config = dict(
    model='sound classifier',
    pooling='class_token',
    beta2=0.99,
)
Rows from expert 1 of block 3, named by matrix and row number. Rows with one number belong to one neuron. Each number is 500 + 40 x the weight over its row's rms, rounded and kept within 0 to 999. All counts start at 0. Numbers have three digits each. After the name is the row's rms in percent of the matrix's.
# up: expert up (model.blocks.3.mlp.up, 32x192x192), inputs 0-191
# down: expert down (model.blocks.3.mlp.down, 32x192x192, transposed), outputs 0-191
up.16 089:521472486457515558519481481436514524502471559501514499494521509494448440542504572521465523507535567457526499508495524482610518484552449405554481481593421591504546543533462535425478440477509533501500531515570514533525540587438478510522537530563437476445559533477481485555426478493508510491496501405495506459425515521452482472515488512549493518452487537503445503485434522432518519500559463517542518563562433402483486500483459475456509527468540477505515480456469485477565490542547534477483548516424481455531530554430485471489506542459469515431510491491525498464552517504484594461
down.16 091:466476465529548459526503481531440551484554506482466481530482476504489536515508470471552545424540562452513503492517528508484471503451567475523523504565487427421487519498515502440505510461559502560492531535493581512488588526518410523452528530438471473477447484483519542453539403469442463558441537596475468492528537530567501488462494470493459549464497511532529414467512543534418516487537496552530433548503531481536499508485442513504470471509489505519384545422485505540453535562493517399507532524490486546504494579541383517504515552488504523490493562490503481469434517553524528506
up.17 110:577497439474494527510508512508494532559467401519455494455568492429448572557533510529478471502468515532548560526482453463559440539494461447504529497552576538428511526487492501532464446479541569535525442533479498483561507552464513473507455485518482430433600493513519496420472459482537528520544495455385470530497530526450507554531549520449480498496514424479407502521530527452534490477509474443530498535448498469533487480527456482521465518514477486431540493492526566534571576522483535500531455498501494479537565545536515482540460524420552541499543439572480473441533560538512504511
down.17 112:446475426502563528505570484486573428459524593433440539507477503477526507567530474486478524506466569490431472466456509493476563440509493474535521504533504432525508550456550492451486460472569489495530494484506550506519562503554512531511511503481464456479491457463424551574539431474518478494498561508498473500562554526534458522455487519480490506539460493547466442447528524506536545456512472488554428489533526497568510498516487529470419564480583548516457503473472558467425516484456550475509526540475396548504449494477391500525502489484572483443492481505525499439525502428590449519
up.18 107:508476480469506479450526498463493475434475512489458494485461565517521466550489492542506423478534539524492509526496519445481420561503415516531498529567527496554482476464497499451556526491460437490438456526545516520532566554501518477475462537472464507498556546510426457471505561482522477520424536413451403493535554501547357524520508566521497492494530546488420522481516565519529507520582434555541486590504474478451406505420487532475497535468536519514446492516460476449535540555455463510432524455447457500523549516519443486574489510511443507501494504535517512472502557470456531545
down.18 113:485473438533517522556455495537506492549549505507474471489489536516487489445429481501514461569571494522514562514492517521485472506522461488493485543579471400469512542541543533499499530549531484504564496510470523520453565546507531591507420461472509552494492524468488507508503424516459467409498545483481472473485521566498558475502542464546576537483493471460510487410417440474426567562514569494480491487510464516481474443500440527490486544522490475521492635435542486449463505500545480449460488477515528528516526471471457506437585562460623530479511562478568493504550487484480481457
up.19 100:497549474499580544443568563536504547490456409470492503456463501461448574544482479472551500556447435481506539499540463504493459554539536515475565476511537461483535469483468549543454529524509542525504408502473556485539442475531497566490510450491574513487552425537482528475534477477589520539536495485519510499513496437513561516502458455376583481442537451561552509560542506468537481460511553541513486558516479434541448461567480446489485472479488504441519459489580494547499515510469467524467459500553496515489486541547502416511450503495549487513507490508432473496492579547495455570
down.19 107:505493453511518539538526466566531483506492560448465556467463442416463540498473533495458537493455536492434516502543454494454568540487506492512455523541481446595554533528490460467525458487493484499507527480502619506515539518579513602493470484461492493456427440495517552504476448472536481553466531460495473499573466494553443617453553512479527537550512478456435490454523533475558577516501524549479465564500461523506480502479511406525511549439531537477506519536455532518413559499487513511528535526485416527562509458521460514523425445531509481424516499552496491508488509451443446502
up.20 098:496594543438478500419506522464491522550523492474506497493427556516496489573518503478529506530472490460539484510509524442464461545510530487464519448451461466551527511380523505475448471582482541511527473478492516470436465470553512483511541487491603595552494465558512513511506465468528469440530518494484483504501510460453526516552531429467584501424474524514524507454466513456572429482508474484492469531476494554569494514518463468505474532526562517424491563509616480537526494492470491498434420470537481450503479500520538432538518521542557423526542503497534510444470602544569512530
down.20 105:491538411509592567491496510593521481454485507426476577478499502478504506491480498497405572404484525561407509524492469527474499496473472454519461514520523475497484509549467550515496453475575467505530490529511594546481533443469495546460497496464512521435475443461523552479506464518459450468519543506539524568489502491522422603495554523408458491560501447437519487472554483532538519497509516500500510494533493497546539557530525471512478495408508548509466481491428549589465553505463534524507530529481481525526462486540453548520389504534469493451505477577532415503529486465490514539
up.21 093:486524548467494444531490463451533515513455543508480492455518494460457556599517498477444488570482515524475528572493466534527484448511469474523507492436483586529507502520470490465498489519478436498471502544579465488506477616434443543546451503515464514489502465549499487478480518517535534425495516416433517551507514519477553513518481561466497458543488521466456498485494512510570496485544508436505548508470530482496465504489419410495578547440564534449564454542542517500557520488441526557455508439535437460522434503500483497606518473502423483504597560507500544475523420501433554503
down.21 092:477434456498567545515513529575460516494557530477419483536483557440458505504532482460547468444467502528444502551476411446443438432525552531500507446563533447497593540566488506474507481473588492569577531555506609485514511506502483528493451551467439516470429503444506508509501410470482439481469558483511515464489513509467545501500517523494515513518481466483456446459425535541540574484498512504525402528537511532563510522478509501507398548464504505529529513469521543550462497505456510484441458510518475565544508550504398470507529540452506490435496472506524474486477532515513552511
up.22 089:536566521472476515479478548412483409463539551494525508533525539545462452527502514512469553464577474535554501482471526434553472518572466490516491503461521473534505516516497598517502522449511512437486471511457505515458433455461525526496493501553502521520486618487472501543496532465545626502476503471485504499417513484455530456484460442583514477493489547473522552462482525487443489508629549585496542539474500433543507490457469472448435525506533523491546503492521424483421475489485494455500509413500537494552545504462489478518573532506542554454455497562438490512536483481454504433
down.22 088:452505467506521533541432462420509485517546548485483499503466502559415515527460440492541480506473481443559508497499547584536456538438547439542464489430524429381438490477499472525438548479481552546525522508519480481479478534485484490506528553488497547491443500464510507475516480432444537479537478543419533512479568503594508440489493499474491513474479533559534476522590503465526492465445467479548538486537577497499502487529545479507573445451469550552528483458428431538522535420531440467492532486494518518505507546517486541486499529515477441532495575465554474551492554510561437593
up.23 097:503497468478493490483398469407583556453507480506592494532473521566496491547466540514456486534565538522554510428477474546542415434471528421544576493432478503437485463475518521511449478476508544482499492494507489509544459473502479491528511519504536492518536486459460512451539492467436519449544470494446532562510611494485523515474506478583449414534449502472489489508460489513525450475586510504485504517512531458492495586550514485483487502495469535537527443538532411431498452493452514425486513469492570569543611494475549510485571528464492476499568547526487494506564531523489473469
down.23 102:423507443437550512516568501543529443490460569455457465505500470462468575476465463535538479521494439491500458506466481541500573425521574440496530507550529500426475524571487481535538527475609541502469547490474518473491430538458471510579544543473472508406441481505483448526455479504442526458520509543504552561528500513541520467511430602483439527491472454527512459482532540489512500535510493449519513500596520467564534483514478465499496508450456509570496525480418525471477479450481510462476480568490458543485505531523480488491483520526442493455556440497562440496433551552495424551
up.24 125:458517491485587526453536544570476562482389432454475501449515529505489587487479485482518476568480413518517536494542433523503465485502518529482566520556531472517549470540462569563474571501520504504513411560501564514519436508508485555480443472459520553454550430530493557499491457494481475530483528490568491473558472455546571521473475493396541461488543463513508500544563475542497474484518556597552463516580510448520445505524508467478500478460479509484548503499510460502465496533451458512438446485524493539508481515538472439533439490536499479460510457515442447547508532536443443568
down.24 125:495506460483511507546513487542548487511464543474481510499456453457443492491470508490483538550488526496492511468516434510477532540513509524509510557515532423564574494546493455459525499508462476521510505452448584527536552546597513582519398436459515493494450444516546555489508446506504541533497554471483420445563461482516460619458540498484555519546534490430431520494523495474576551523479530566422467580487470494455437482518478439553545516475573517489534532498460506498440551464518529527554555491459433525511518444520488490525457482493531444446478463513513472509493486444419412524
up.25 096:497516538454481484549563453450500503510504494446462464506550498500413566440503512500513514544505455518480486439495535480556520517457508515454489461567489492468457547428495401482524550456510466542501469518488502508461534464524491502430438510464566559463474471476507441429481483495436490490509478471583470499472533542521481454545429520460529523435478528529563511537538528427433481496515523512455437429565497504440511482515426622551480565552529548526513558418515497507491502504551539530418494512525521552512493528486451470399529533502493550484532464519528450517455447427491546557
down.25 094:567547549545400541449508501508536505559540490468539490454472500436511427492485506549479501459490443470522496567598532545521496574479558575468546534490483468508503532443495482500521410480488514521515478512533571469500596482509525530516492493388564499528468452457516487465508535485511530536529500406451442530486543494537454518480526517551522502501523523519463495459470530486453498622435444468474556557454458530443503520489517527471505561489479568481476515446437474453482544562527549507540449489445489485481562482514516424485471515476550474547488520532458553549462509411521509533
up.26 104:451434489491533477502517518487472508460515527526483521522501522525495521479475502496438435526548501471359506462498576530534470440466507435601467486486504452439481453553550513471417515465471481522417442525530491494508617500420471498512489553507478508481572535550466471581528510499522451466416540489531513482615516601520482547486550541490489455534507558477470443490582510526497481483472475525595492481517495486503466528490526515495517492514473540552506495505456542462500457510501496441427564501434433563532458480520432532515536468514506500562517546461474568480522545485504488506
down.26 096:549486498520409498566592473496510459527565518506421470488515542439486483483440505473578505517494485528497570520561483491490476545514484502559479575489516427447494476492541479485497527526505585557480447468463464501500526602547513518514467481394475470485457533486548520477501505469544501531544513454445443488484392475467504501512472432497572576528484494464506469515542553480458546543484520485483449432474484535457461477530446464546466499498488502420573504457510564493522482547453534462537539454425533498508506460537459539481601493497550576527483490493461546525421498457485458550
up.27 100:470450581535514578547475480440558424510465513531509504533471491537524463456486504519524471486502512469534522503549500585444495520504502514580522456470488569455461444518485447457461568533447475534511471462476432542506526520544469573499492451542424434558475497525476490501563482572513506526502520476490560513486546439535471506430508437478537501529484506518475479526479475524535529462467525508347534465522538500526459475545485501546555420484530492495534439526419546480484495441546514515512495506452557491500457517482508604458488459469498484586439547443615479503512449476518495502
down.27 100:483493557534477597545545473482514525485438508506525494442436439396487582467460508425517546493447454412532479521565486478465526492547539474505505497504481538493498512536502486466511539503473489565520511532497493479514420514470548552527559604466481553446450527529478566457453549507496589496564445486414532472478433458456505550426459503489552555499515424542512513551507514464513470511492481461499455547463576484525458461533483495532430532544545525431544488539511517453468541494474526457546482471522447426492466501607525495463451468528443549488501528529503482493523507530493466463
up.28 091:451532456453510501516487513549499446514502512506480559564474439493553501483544477464494545435511562546458473495442529540451500453448522503449504536556474473547427537515499526471506463535468453524495601402461472497461533400502491455483552512490530487570538424501470463490455483530503484456533521528529504543510530565509463540517578573506423517565466495463578486457441468525485510488395494407476529489475431484538490464475597548544528485591574507491441489481487536484494479481449543497488509535510526506543503541461557538494448471484482517514570506567587487479464513496505519469
down.28 083:547534466515543502555515448448507501485506502479507502423493511519550402494448521462461496456495531503502518478486493538526479543469515455559472519439542509450428456495467521541543500510507491485483481500425448536473559576485514518478513495498510481462587468486484512428521544442510547514564437470519569496463530562518441484535490542518483556536498501452506567557526550472445538444416551429525560491495484517454485525459517538511537343523484492438501469525476545491567472531502497541484512474572592508523457516498528571456500466519477565552488481497544483510396450529428530551
up.29 090:462452485519526500540506511522552483478464546567479568518533528518528557417488552596400559530578488504481508452464471551567471422534434476463561515574517545471438486475452465489546567499470454461470452508494455471501532536461492492512504459475500406530573513548487467503465481536426465467470502507546457533536490550552501465479460549490493445538473476491508451528523533533494442396524523537530522470572563471508486513470510529556505548508532519567529528430455528478468466473582521495530518510411532558542519508468500528465524495479548502470454467540472505552507416431480514485
down.29 086:485592522466491468442484509429527487557510484482537553468462504617517480524517547474477458555466563559506509438496567488572523462498447476485420508451525529508480480436388541440526471475503513420482525514539481506467520515500528520524561529572497493496594509462439456392481525485484522444523441465447530531448572514515499463527543470512464512445497527468488521466510475468457454446634509540536517553456493514544528499502547543478536529469521518480479491485533415459522515513491443576520531508489496480490522464507515504487498483501458517533590514482488469557527597487532543522
up.30 092:512492533527479460597492541598515553511447450514492510456527443482409517491491522517466501524498424563472520513471484539558453513443507490453487506465487529511497474548505475584484522442463537523526428521512521456508482435442435519524406487500488528458513489533577579483467532452420484514522476490578472491566450481458574499470496550531438471579485616461493504551502516514502488502498506511500586491459469459479476505499500507513564417499514580486540477546447500496502460502495582560470514488527554486536437532501574472533485532533494497501479502557481466498493523520371510530
down.30 088:501526480494491460553532495524512545523516440423505491477426478501538483545519473495504536529430433451520483460567501562520485554524512554546541571454510517516458489489496469488490462496590512510446536455451521524525533658525550522554436483449458546468531447485483606488539483464490551523595475400527445499523466495548415550536491538520499586483594423487563448544521526463479567480434467504551491460494507519451495469474522489531494434571523536518479425490506494486450476513502469520493539462547523500450475506508470541502445518474483489502481511460475511501499454495482444523
up.31 080:536501449456424517431495519466479421545596465480444473460544569460405429510537535529466512583544571522529474506501533465513496571496481465535436526504466543466543552501504491404505507448482499477485481591516494471509578549439454470476522538498457475508544552472548539511492502472581487498492497458449432476485481594434439517509484483505496506435459542504459445453480556552486543476543434556530493549502432505517528521475493516443467491484483466501500512485466482509555501504504527438536538490397565444529513527477564511548488497460485552499563510549533559488499481484485553476
down.31 082:472399452597598483543486482484502516498567463510482456497536498431534565569427449510542520511550483496465522500459496551530481424448515468544508488575520482467476559495570442501476558493467534544540531521517530478486561468490444499495484479472403450553468539470474477561514461474490486528441570516504468510550536536576588511469473491448483468493488489561501405554462487469481510463507467527567488487504530493526471497515461492481480467539463423608446529442455552520466483492499553465521523460479469513475482536478415566458496536472531489551486507484506479468518428542547532545
up.32 099:416529454528564506493478484516451530525410546483527464495550476579429498594411494532466555553557511451529495526513455538578496471520457489557550481508520575472537501486504534416503533552469471525481494498534481546498479549477542554524470470512433523439496490485417476427436552554465521484517510463401499508493563426512498541505544509510545450493521527515496531492522504456521444415581518472499537524507553398501478504502491498506546535438545508556534515545518478472520490470516512439484462464467480491516476493493459512528498590458433447549551575489529467532547438520467503486
down.32 096:524500497533563578561468561567470511478513487431452500467542471445451497485555508461485501417504493487525511505438413485491457454463526512511438455520565448483588517534509535488495481466584462482561540540539605505483501498546399494452432531433529527448455555408483514441481435452454439413502545511481591545484514509492510551476530540496512497538474495454503477487533518571453533462500528479482549602539498465517491532503522506518444505525480489510490548486490515497470497512425510450508474556509520546545562526549480450468457553507509496465512461545499407513516508546490519520